Rows from block 11 of a small image classifier, named by matrix and row number. Each number is 128 + 24 x the weight over its row's rms, rounded and kept within 0 to 255. All counts start at 0. Numbers have three digits each.
After each channel's rows are labels from the 100 images, of 14976, where the channel reaches its highest value: "strongest on" is what is common among them. Only what is clearly more common there than usual is listed. The data: rendered solids tumbling over patterned floors.
# conv: 3x3 conv (model.blocks.11.conv.weight, 208x208x3x3, each kernel summed), inputs 140-207

conv.174:112137080119145143189164157150119106135132131144144110167127146141112111177134137074098156097149169138089102125115144100091110129123115094082144143157151089164154112142096139151105139132149133131161129126
strongest on: teal object; its colour: teal

conv.125:118110132135147150151113146150141157161148091173152116150139176114126140148131161108143143135136149147132134158126156145038146164139171133128155131109128121137108149146147151150124139150145133148134153127
strongest on: teal object; its colour: teal; its colour: red

conv.184:110124153171106121073113082117099132108157121098108113088101113121121107130116120143125109183097086126156109107103142172140128131105143189143142149115138122099156104143137138101129136105114104125085162119
strongest on: brown object; its colour: brown

conv.114:134111141142132144131093150153149153145153073177130125136140179133134138161119144130140133132113139140145137147139152148069144154144158133142154123091107135134083129147154151131142140148130138141129159142
strongest on: red object; its colour: red

conv.201:159153140132142140145164124124115126116100155111140165170110094174131154148142115128121138130144171142112136093132140150148122115130087134137071165150142141135158095153135161146130109151142138140114120141
strongest on: yellow object; its colour: yellow; orange object; its colour: orange

conv.73:149173121149144129111100111137124113125107152114145156153120089103131188097138124140129090138084148123097142113127121134145134119140075139130097148092132130122132119127141137144134127192114159125068103114
strongest on: black object; its colour: black

conv.162:138052123141108124136142137142129135117128098171101130126117173164138128127113140134129142109140129133144144136136128134083126134140156114134135106141105145122089120131140134101130113128135086133132128137
strongest on: purple object; red object; its colour: purple; its colour: red

conv.127:136115106144159140156119147153137147160136107168155133157137165127125150137148166098136142122141158142118127152115144130045135158132153120112145129117134130142118141144134148156111134159145126144141139109
strongest on: purple object; its colour: purple

conv.58:108155169162166158158103118146146135165146143095162119142131095086136162146157153160134126151157139126146143135102167137138141160101145150166156150112152143142153162164164153158133149170125150130139147106
strongest on: green object; its colour: green; count: one

conv.107:127152155169140121103080054136108139140159143124134129089117136071128129132148155142137128173128084068153137123075138158139129150056154174154162120093146123126150135141135130125128149129137142074123154065
strongest on: brown object; its colour: brown; its colour: red

conv.171:166150163135088153146113069128141136093149154148083159127111151152126138108132101151130146163161127119152128101126160158159124100107135155160143138120095153143120086162149149083122137127150153129147149074
strongest on: purple object; blue object; its colour: purple; its colour: blue

conv.182:097142147153150130137122140131141139160156141133144107096159148089127114137131143145139142164148086130139118153141149155149144147139150164141158140129141121132142166147135148142128155112141141134139162143
strongest on: teal object; its colour: teal

conv.26:139139098165143138157136098140062122136152154133142137121128143149134130132140143084121162150164121095128125123062146163135123137051138153095153131147144096138148130151090137142131149133160131103157150069
strongest on: black object; blue object; its colour: black; its colour: blue

conv.13:164133158122153119119096071127158144147093140138144165131082134143125182073158145161139118124141133121138144115116134122126131144125134128159085151096126163123113137148160147137134088170113128125102087072
strongest on: purple object; its colour: purple

conv.166:125143129102139136157141153049135130147106164096129132105155096130148090117134118134128151128155105159093108135139151139154127113132118129133087155139093131150078145145121154130142118077150149163137133137
strongest on: count: one; teal object; its colour: teal; orange object

conv.41:125092136036126142145153165105151120141107132147130127134147139151128130143121118147122136054141135166114124142155141079150133124153138050135110140149116150135120157141136154130131088127123121163137112158
strongest on: white object; its colour: white

conv.175:120135160139144130123114133122135159156148139141137126080158151096125119131128147151161146160144073121154134155146141155150151153141164162153148127119128133125118162142142145137123143111149140127130150145
strongest on: red object; its colour: red; its colour: orange

conv.97:086133132158189140146120129144111150189099119116187094133126117101135161122167190124141129106140136124130136145063153109057152181098157113133110142121165103126142161153139150185123128164132101120116107100
strongest on: black object; its colour: black

conv.86:141137147087073144145154157109147125089119150138078141141152136162136135139102048154136139132143140152123140142159151148166146065154086131145104155150094149128125152150142160084134116123135146158131124161
strongest on: white object; count: one; its colour: white; blue object

conv.81:121139143162142165133077128177147117136158063158134116149119158105128151163138147120107109145102147130134137117119160131074108144128128140142176111067151127141156099145153135135122158162096136127130155119
strongest on: red object; its colour: red; its colour: pink

conv.149:043125121149136132144150154146124123135159110141140049139153143142120114177123136122125138137124133142126112146144146135126143140147135135113164138153154088120158146138117141141127162130129116137136158164
strongest on: pink object; its colour: pink

conv.10:133131096105150151169161165128147118160139147153151131150139155157122126171138133106109154073168150157080106136143158095121121136146133064096139154155132124159140148159110164156130122131150152155158138150
strongest on: teal object; its colour: teal; count: one; pink object

conv.161:107183117143144141143138160135159099123144144134138111158152143107130126155143112115107110143125154157087109127154151118150111106152053136111144159135128108155140120147109150140138144139112182159130151154
strongest on: yellow object; its colour: yellow; pink object; its colour: pink

conv.155:112122150122149139128119142121141166160131132145145118098159154104121129125126151144161138137133095145138126160149155135139160157148162135144130147119124130120081167155140163144123130128146135150118139149
strongest on: white object; its colour: white; count: one

conv.164:138147182136161163137115115132168151171139136121162145120120122116139159151152151174144121144164117132167148139121159129153145165112163141177146135120155170148153170160177151161144135155116159136143139115
strongest on: green object; its colour: green; its colour: yellow

conv.84:138139139173131163128077062153130122123166113151121133120097161120118135148130141128111135161120116130143126112094175154125115135097141158137171142083145135135159080173142156124115160141130137133128161089
strongest on: brown object; its colour: brown; its colour: red

conv.0:100131097164093126111119143140130115084183116138092102128148150144132092151080109107112124155061122143110105129143141165139132114148117154092168159124127084111142097144095147087130174108118141148107183153
strongest on: brown object; its colour: brown; red object; its colour: red

conv.207:097101102081132136153157204121150112131103122138140105151167130127129128147121127121119131059122151161088130158163120078130144120171123052103107134155128129139124156123111134140134108135122116151139110175
strongest on: white object; its colour: white

conv.165:102118129151131110071132109120073156130132113132137113117131140154129138119102137137145111142038119128136119137131143170137168141136147148124117159127133103017148144150123145134128145140122096127039135150
strongest on: orange object; its colour: orange

conv.29:070110120149149123126118136097118156155124132102149094081178119093129152075129152144162137130115082123131143185137138155139193149133154142122114141121144112101114205138127137143126149150133096119105135134
strongest on: white object; its colour: white; its colour: teal

conv.49:132112125078126142178149154096142103141124161125114133102153132138134072140136112132113165100186101139110112131133130097146108105129115099132133117152104140179071133130117133121135112065151131148180127129
strongest on: blue object; its colour: blue; teal object; its colour: teal

conv.57:148124162110142141147120156128157149157141127162140145134140161125138139140137141151142146136160132135150131146146127125125132151148156133159144114127099157148041155137152149142143114134140145143147141137
strongest on: pink object; its colour: pink

conv.134:108133131180165125132128087152058139158150133112159107112112127114128143143159173116132138148145109084143129129032147151110141160046159151132158134138173089125164157151123140156126153148139107075136153086
strongest on: black object; its colour: black; its colour: brown

conv.152:150152172136149149126133114135150136145067131142147149143078136143138159129158145167130100118147144135156139101132146093147121149135146118170088139127145157140145136156160149146136085156094147138113060134
strongest on: green object; its colour: green

conv.76:135146111161129158143129125145112154132149143158133135127141173148141125133107140096142160148122129141141129139120164173152148150125159152105142163123116100122108119168119167127134142131159147143128160130
strongest on: red object; its colour: red; its colour: orange

conv.106:130134158140149153151134141121139145163136138145144128126143155153120143135128136150132142139142129157139121138133185158144141148134150140153130179132115136123094153187150195144131137142141137161123151138
strongest on: count: one; its colour: purple; its colour: orange

conv.61:134146164152148147131109065135123142152156139135144134099118153126130134155140144153133141157147095098153129127076160162142142147051155158160156144117148144129161147169151151143134149131145147106141157062
strongest on: red object; its colour: red; its colour: orange

conv.126:083128164139126147115143140113146127141143098127133086125120136161137126155126116158120076138127121154147125123142158121134128137143142135157149130143134142120145146144152143133137142123059125148120139153
strongest on: green object; its colour: green

conv.91:110138094164096125104110144141130126090182120144100112131163150134138096146072114113127129158060125139108113149151133174147148116155121154090162153117119095108139120138095143095136174112129147146107188157
strongest on: red object; its colour: red; its colour: orange

conv.128:120108125096119139176141156094145099134136145116119116086147144138125049155122106140106160112193086151116099132138146095139110113129122108131149124148113136174106135127110135124130133034144126155177139137
strongest on: blue object; teal object; its colour: blue; its colour: teal

conv.70:039105159138136142137145141125142135148149101149142051119141155149129126155126136151133129133138113152150120144143165134121142149146150132149153137145140127116142154151149151142124150130120105150132149160
strongest on: green object; its colour: green; count: one; pink object

conv.11:131143154139131128125156140103111126122146152046132130121119067164127120152144119146127128156150117121139135111134122166157126121134125166150142133156138141119151134131134130130135144113132135117138150154
strongest on: its colour: orange

conv.37:122152127157138131139154144116098119123126162056142127139138065147122132131140122133124134140142141132108131122131133163155133121133111151126118155152136121118149142142113145141127136135141137130128136147
strongest on: orange object; its colour: orange

conv.8:154108142110109109100135076094086141110109125123109147107084127181118137098106119149126121129112110133135114090124148162148139118118139134144081177128107142056122095155138152105129109123130100132079120132
strongest on: blue object; its colour: blue; purple object; its colour: purple

conv.7:126086162139118142160152142130140125139143127126111117087121137142124079169140137140118171120197081118173131126111134117111112137108161121160161092159148148175142125130148129114125131065154102120177139135
strongest on: blue object; its colour: blue

conv.163:125074105065120127155176183107142128132108143137125128134166131158121115139109123132132161064148135144108121161157120101150149119156146065109108124177123144135124163127105135129131097111151106140155117160
strongest on: blue object; its colour: blue; teal object; its colour: teal

conv.135:149132175090163134135125115084136188173106170107161155092137114111114124095170160150182145145187093108154128148099137129138149166082180145172099133130132149156092170139147141156123101112156134116142112073
strongest on: teal object; yellow object; its colour: teal; its colour: yellow

conv.168:156153131144128149155129109141129042110137141137121151147077122142120142146147108127059125139151145133119125039125155116136034093124031132131149126130137141162158055148139132124112132144115151137150128122
strongest on: brown object; its colour: brown; its colour: black

conv.144:157149144134098150151135118131132039090139129127093146145072121150124137152136077128060124143157143136134134035131153120133039067123037138141145126134130145151156048147148132099120131130113145136156131127
strongest on: brown object; its colour: brown; blue object; its colour: blue

conv.55:122148161144132159126149153133149098129144109140136123145132144153122142159137115154111062145115143159142127123150162114146120123149097142154152146146142146133154137151150150136127146143048145153121143160
strongest on: yellow object; brown object; its colour: yellow; its colour: brown

conv.204:093121090136113131143152139118111119129146119138116085122121151173128060163091113095100141131130120150122062119128165147127126125127131132082145157152133077111145121156087154123125147079133121146131144148
strongest on: grey object; its colour: grey

conv.78:141102155118124138133103137145149147138142095178118133129122180131128137144123137147138134116145131133150139136135135122092127144138151114158147100106098154144073128135158138119138121141125133134142142131
strongest on: red object; its colour: red

conv.187:115124177131134146110109134129160145147148118137128114094141141107124118143136139163146121150158083129172132145144141121137133144139156148171160108117139153142138155134154137125119137112117130135139140143
strongest on: yellow object; its colour: yellow; green object; its colour: green

conv.170:134069142148135137139157109134106129143131097135137122121068146176128132153130147124110140114145126120159131104090157140060115148110159124139144119151151133120151119157144138145126133129133054114138130133
strongest on: blue object; its colour: blue; red object; its colour: red

conv.96:146107094158129147146134088147112104125138099148119132131062153177134143151116140091085134130137135118133137085097164146088089130106127130103145132131139125115157047159135137128134136139125087114136139122
strongest on: purple object; its colour: purple; its colour: red